{"model": "contrastive image-text model", "image_size": 64, "encoder_norm": "batchnorm", "encoder_depths": [8, 8, 8], "encoder_kernel_size": 3, "encoder_stem": "deep", "text_encoder_activation": "relu", "text_encoder_head_dim": 64, "text_encoder_fused_qkv": false, "text_encoder_parallel_block": false, "text_encoder_expert_mlp_ratio": 0.25, "residual_init": "zero_last", "optimizer": "soap", "epochs": 43.1, "adamw_weight_decay_other_params": 0}
Rows from block 17 of the image encoder, named by matrix and row number. Rows with one number belong to one channel. Each number is 128 + 32 x the weight over the matrix's rms, rounded and kept within 0 to 255. All counts start at 0. Numbers have three digits each.
# conv1: bottleneck pointwise conv (encoder.blocks.19.conv1.weight, 128x224x1x1), inputs 45-89
# conv2: growth 3x3 conv (encoder.blocks.19.conv2.weight, 32x128x3x3, transposed), outputs 6-11, a 3x3 kernel for each
conv1.5:112178147133134172121113087127114089121189127106128148083135156112096120123175071182188182136255193117112132190182128223127143149098127
conv2.5:147132156143168086135111149155138109168148160135162109158116175095131067130119116143125111143105098184086097084120121109173148107077062152129130121125176123116114
conv1.6:108185114168137115078121094131077143136165185118142125121201088120102131103118131155130082138076122217136149146168102111100150116110115
conv2.6:097119106121127121105150121137141098132178077124111146073140115087171115153125152182083192073118154113091091197158089166125130113088170151098130135156136145143072
conv1.7:211131096135127140049121135139140183149152112154123136057115091163115117106111068138158122121170118117071112145141112092118079114132155
conv2.7:104126130113144107134108135163094140198099150138147144095105101161112152146169182101158135161144125165191114163127149161160158090140107152152110137118123105152109
conv1.8:087098118129096157129098124138127160118075156159167108107171104112081051081099104181104143168105125150182117149137095090120073170161153
conv2.8:140099161129170140157101118115181117105188108142091182135140124136145078126124129143160163146124123098097133140164166147098107131091129145156101182124146108111134
conv1.9:081106147064136171052078126084105039100120135146147113088122126101138071181104174147140114097124103120174134133138119083160161123133091
conv2.9:134123119125115114119143143125097123102091175090145207106165124078126146105109141145112135105129111117078150133140077150175105158136122113126181152153152109147130
conv1.10:148125158129137182156060123084103122099194146092056095089147157136149138165065169079119157088067078111121100128192078116127120159078145
conv2.10:093110107119093126143144114152169125113149147169118148173152157092077141113120170099164120084117118098124137043110169124140112113130051056113114105148143129125241
conv1.11:067117130168083133127082068102110088128093184130081109092136134193191077099108113097114116139126105156132114150148121172130144165108164
conv2.11:143109108102117110101114117133093140102103128138132056105157093110175143119131154128125117125078164127116108108129207097128099110077115169147098123133136073121184
conv1.12:177134103162097105082123095096112156109074148102195097128065089137087164125148113113216165170158142135078144078130178105097119103152198
conv2.12:146149128180150150137140113152164124065074068185092109153130154117084122095149171105110139226158139123152136114091101123105122168146104095073094146110093140173074
conv1.13:181093108110121089105133081141222110161141107164104140154101135159183120078142148144139129129101109130121101138084153089057106124145138
conv2.13:113150150127098110109124123075103110098135127110160220131054130109108193126167081095168098171123118116179057090129161088094161171141131112117143094205115109066087
conv1.14:194066138141089172038118092112079134164083172103105095115142175090105111085097130177138158116102206130111146171168183139063167147116135
conv2.14:122158149126142138108139102078045114115154164105144110077076108077130129147165120144125136124098140062131119161082135101082098083062109183170137116082126162149113
conv1.15:143109114112133134120136193159158058166166107139172149078142101134139160133130137102096184183116135179140112154125111115142078174182110
conv2.15:132153142106125107100134130207134123163063127120049144161118164072085128100040161112117102126112156146145133196159097121124177118086172106061182109103139089178113
conv1.16:120127131179111119136122118122139108096080159134105091135155112081147097081099117083098116127104113121149146107114123183191047067108054
conv2.16:124153130133115142117134139070103048133142127138163092162112142099128175100188079163130112116105132098155176130090145152159121121138141127130145130156151121129156
conv1.17:120134112169144084134086099100094172077080160123107147135091106146169146134113146157052101166145161142168151140090100135095127115075076
conv2.17:108110073150118124115104115112090164098147160122135112152162161079093135109080106076168132117148088167162079118167148072137137135090202222094087094179086114107115
conv1.18:145202171114169137152124163120144126119137069125076121047148184144078112198120128098135125121138138148110168185152169150137076152090141
conv2.18:142130111137113116100135146092077087074140087119127068105147208123108087161098070147100094113162091066168188120103114141088111099085077151064080147178119180130167
conv1.19:145125085108080135169145063163132147116154166174115162111124155135162159142147130129129112117099089159153108161067117077084092162164139
conv2.19:132116158133173121120141127161135146142143156104112139093133170090139136126190120155172104162101131081130137157134207175100141108138122092187139151162159172109081
conv1.20:179060087073118090128137093144118111162134125144119102100115173092102136060103152089112151068065115138052075126157086137172103134165079
conv2.20:121087102133124143136137136074149044111130143107124130121067171167064151129214160177147149149132056127141125075179135130129152116145109104134104105128130119077138
conv1.21:082115075101134116123180153116136140110100136163121116058145145148135050128110208106149079086134092118208139098136123245124108124079099
conv2.21:125120103128118118139134102146125132115109129135139099150179105150150103095124155138151147120152123058091057108119131148120115149152162085172176125143133092133154
conv1.22:114154174109098115127142117131092141144100152087125120084097128151130178110125148135155155117126108122135157078096122100073097113114140
conv2.22:070052075060069062098092113102132143124135137141096084102143090139141139072177157162165088142161131132135134135149145074132138138106115139144087175165139090104130
conv1.23:109072141071143104106053110054097132146205104104108154097191131158131100103139081121140130197125155128131144128105093136125198116138130
conv2.23:119114177137142144142128107126174156121127122122123062120119090122190158157123122119139185146164105089097088126155086055149139119165103196067137164116079192145153
conv1.24:081150104061137105180129137153149100118115118149044155073084101167132096161111082151100155095087129103125125161160140137079086117100144
conv2.24:103121113092190127158109131155119115130113136096115102188099126129092114104117150124155113080114136092163141202105117120142176121189097060117106163136074182129168
conv1.25:127121111112105098132159132145149141132099191128111186098122100162082129098076112141116172095088129140099137103142095157073163100147087
conv2.25:135167119097106136141103146187139112114181120127073097157135159149152131092164065177099106125140108171151174093148124136128136071127104049108131097173149086063154
conv1.26:137110076187122129138185123134101077172146144125113131088120116128147112084117118104121148125142109157154153110125168181129100169097115
conv2.26:144173169171129168182177183137117133107165191107124141127069157108159148136146175130134114159127155125164094170119180131108144140121145067160088097155150115141159
conv1.27:120132172138104095160166129144142156142165181116105093155129109119094135131096139111110109119116121154152106132129128133147153129132087
conv2.27:124164126143163165145143125154103161100112135136132107092113105126147102097122103124137113097139131106142151117160128103171108150124135104135111118112155108141115
conv1.28:147098133125149203149146098105146090126102134094113165163042130104091098049147103161143122152177097112122136138139115195131164160164161
conv2.28:120134131120119142131121094166153144178086114128143074117113118190148159206157130120092157147130127141196174105133166108121114129107074134121125107188168067146179
conv1.29:177117169123109091121136142148129140162188188201120149167187129126157131153121130119093164117127127117136133146124132063173141142146101
conv2.29:123124135125175131157134150089192110147176201091117126142166137125169209109181113154140141057155094112149169187100103152109080136184172128169126113104130129092120
conv1.30:124156130132114114089106063127083129131188162136115092111170083112077118175162146084136062102146127211160166159169080202190144109159155
conv2.30:126151140163133137121150133128138107157096160146122153158161081128124145115120134153122134127160126123149185104112115095040130098120154167131148163121104112090068
conv1.31:085087120117187149197127069118081127138177138135145137091124184118067135103109101136131117154100123109085152168146148156132095112127145
conv2.31:160127134138087131123140124156145129146142129110149162086121118177096100235106060116140144127153158129103138093154143162133121074083048175100147110098149155130147
conv1.32:100128119144154109187112113119148109145150112166107160159119193112101140104101132096120098120081098102103097160146097123098106132170169
conv2.32:083108116111122112116149127153116128111176067090083138115188083173094074070104096168141147100091131113145096118171107109114156139109101156099105198121097099048096
conv1.33:167110123118098121124145115129152120105094174200128131126138109129131124144108116127114122137114109140113184170121088180139093098133073
conv2.33:119116105139127152127139121103138095157140143182059102104089140085149137130188093175096133116149063138083164129137115108096171108152139120171132069118125071111109
conv1.34:229212094116140113103097163125072178099099144096148076149095111074103147110113179091151094137143075130126149186120145093135141125124142
conv2.34:109113128116114138116160162122151123118163156131181088084138155106117117203098194149165103141140107134159103095113138131111145141075115132170140133126136131163101
conv1.35:119078123193119131161131158124087132155132152131096172153131145139174100132095123192161150119045124181113113196178124065137089136153119
conv2.35:098145166141149125154111134095079126116124069097120105137094123117132107035099149178095140127119206125087089145134177131095090139134103130077073163124092154084111
conv1.36:113111106131129105159161148117165092143100149116115144146083140101117129091144123079152147169086177135117155122109130125148124085212161
conv2.36:156149155136124123138154138137204162073153153170125142084184125126109088146167133113153160148131118100073104085128149101157138168117172095079075121124148100203101
conv1.37:063133135196087122058121094181117176126136060142154165115168110143066173108060119154113150144131122155144184146114086072175121137117096
conv2.37:111154158151111121088121092116127122114171102153144092105079143144173178154169099163146151106200117066134172125151203126159152103127110119140134107140109117182127
conv1.38:179104154169103147098160118117082106119191116083141116140150096123137109066068137138077105129165120126159119167093111085148147073102094
conv2.38:112093093109101092101109117147165167168116143097131144151064077140153085094100081161098161139143137154139120122141157119137133073111142140164150111111092154100134
conv1.39:149166152142172120110130125138126092142115149111069161133127162064206129144124083135097182155068076157087160106182111131136109113091126
conv2.39:134089119139117139101122109102150105119065140165131134137153130079100171110153153171082173102120118107168060150113146161165074164128114149168145116125149152178150
conv1.40:083133122107126130127119090132129154145087138120126151178094113135104098130149075048152138134172110114088120114169148153146134109055039
conv2.40:112085098084116123067100105085100137111109110129168090139145109147089173121132126143092156149157138117120127085101156130128165156145128121115161133126138091097123
conv1.41:096132079136101098123128143138141191136103130123149101162091126072114097067123164137135107111146082108090100120192137075102164142151109
conv2.41:111106116149139139102159137124110075131200149080108094058134110154151078135128092092168174104144129090116130111182122127049141143133076058061138084145151143141219
conv1.42:126120134106156150176127122140057118083107115147223115120168102118130155070160152103098139116129161125059135069099121131121154126092112
conv2.42:144137105103136105145128100178114203158051107194121103150160107164188100166127154137169082144152100139142083163142137134092147120129138126124091127078097098118087
conv1.43:165169132173062130105103099126127125070178119100099128100124091153078141136154107053148162127082098156063090118095112056073083139176121
conv2.43:130150113160124161129144101124179176075156151107083067162152144113071172084138199172091092160132098155142129161110063179146088077140165091172110166071085170101135
conv1.44:139205126093112152118117087096125088056122090097110132101110143140126198166159077073120179220191198151081121099082151103099190140132138
conv2.44:143157129112089142111122146122163198145131107125141150097117121156109162085102218071133120134172119107126089103146137081185168142041136127130125094099086168173205
conv1.45:171084159133147144127149124134141180100135142149170107102107093108100114123112147111159132134160131122177154118101185092129153165116098
conv2.45:119138118136118150108147137115187136127070120120166153057132169189137155081099082145156107105196158137138090089154162101122192205120091081104143121169157098180102
conv1.46:122095149155136126181123145114170130118127127149150096125152131131073079166123154103147131156115144095141108114115138151146158118110117
conv2.46:120144129133140153121120113110127070088159126199149035080092060076147129154165032092077148114140114143138101170119138137117093165109122161032081088103122177155135
conv1.47:157148179125126119114136111213123126100087135100088136088120114100151167072094096118151096177134101193088147141152091149099088088131120
conv2.47:144152123133148114138119161161117140141075082092113129180119150151078108135132108179036107110062141126158196109154071175151119127142079177123194147154177128109060
conv1.48:169075168144110059169195108130128159204153099143156115113152162153122103118176141103103140123092134095085153118096137126088125142119164
conv2.48:126124123116105163139133125112150145118182078153111144098118143128138093081120110153049098101153108125132087085185171112141103159161092056121149128138165131189138
conv1.49:096159179107089101158136146144179094139121120138056133107123168149165117054136110163094107085094084130061151148102118114084145180111116
conv2.49:153168104161131155167166194131085075182073142168139131148162105104196119077100149146138156102163095188097121145100123086144131145141106113127124075128101101145139
conv1.50:136099160109122132128105138158083083167119120083108133110134101074093150072178159198116151104113114100123083133100095115112156166112080
conv2.50:111104099157117105115102116136146145120121132114130132156105163117063120106100182097153124173143119154167103022099130147151150127155117106148167097112145078092158
conv1.51:139107130137072126123138144172146166130093100156121142115111144124123150119090078120139125117129136113094167089113108116114142056154132
conv2.51:112185138194156167112145153155107125160126131122099122160088093120131112090204071190140156087151161130194171182105073145137129156142219174202148093140116082100136
conv1.52:118125153123126112105128193138223140073120142109101076100168147080118137121121092106137125092095144114107113121110127219133142174150101
conv2.52:135123141119118129086134111129107117113097072163173108134152151156095136108142136097142075131157123108085166066054135129084099159097047122138076161152123110131148
conv1.53:098118119145138139158107160181128136171113135103096135182147138116138115167120129160154127090080173092128110109179152139108134149123129
conv2.53:116109115106124103121120121135139121125170145138109114112166131115099136124151133160125121150134111172085132122126144076134094125102111154100099127107063168124124
conv1.54:111052117069107152159188155132191112150121127133084001177124180156134106084106137161103117100074106155097104158127148120094155094113069
conv2.54:115108153081147112117116122109120124106068129141129123144235125086114099126102087097111192132112121172102153092085131076173149151131074123137052138115131133172205
conv1.55:158082132105168145159152111130102140116079093120076147112136106094085155089117138151101163124161186093083127090164077087107126147124099
conv2.55:126119106137137152123144140112119119173121177149166147128123113172157125172139070084121202083176146159122108070135129054127162115134117094111145129156163087142103
conv1.56:112108091113141139161145148134120177133114143102150169128132163142177154081133103102075071111213107160100108140129107141113065132198133
conv2.56:109130089123113134111128106202090189162168164115077189063069088147097177150099107150139179090098086111058144129186235123031134115159200060114059138187161125097158
conv1.57:165096131122151131142143165130138098143141144143106105152090081139074173141168095164148148123122090122094125089120133184105136147122124
conv2.57:167147150129124112097129139133099123175154117140142178218111134103136133096167091105078127153140122105153125159114124104152114139110098251244163238103088129107043
conv1.58:147119139177166119062139100141147133119114092103136207159136114176089087118152142058111091133120164147118167076117130099135090089121166
conv2.58:137107148160126152113135110131127139137142184052124118114169155151078091213101143088114168125136119104217138203148147087087201113137198133104130091137128099163175
conv1.59:105194133110094108155132143089083156135120069127089146142149145133115107083166176147112156164139207128075105120134115155132159103119127
conv2.59:138135145128142129109148144113140174102081135182095075185115128076092157127080158088148111176098111110170130142142116113147167085150101172136118155145089110081108
conv1.60:119151076121144105111131128146106122114156103114140162124180133122143087095175162122143138152102140125128137100122168124117148150154117
conv2.60:165176159185135183188170182109117147178131105072108135070200129115103116155100111171097157127141135095124174044103155116149102151095108116109094128126146120175060
conv1.61:152127100151098112066163104103140151146078163157108084073106113150100101175055088149162199081091077079130128107126102146144182129126150
conv2.61:140123102142152128103132127098186133078116111239118173112104102105101182153152195178163109148097131131182147069119087072124144094095147105127107166148070111120108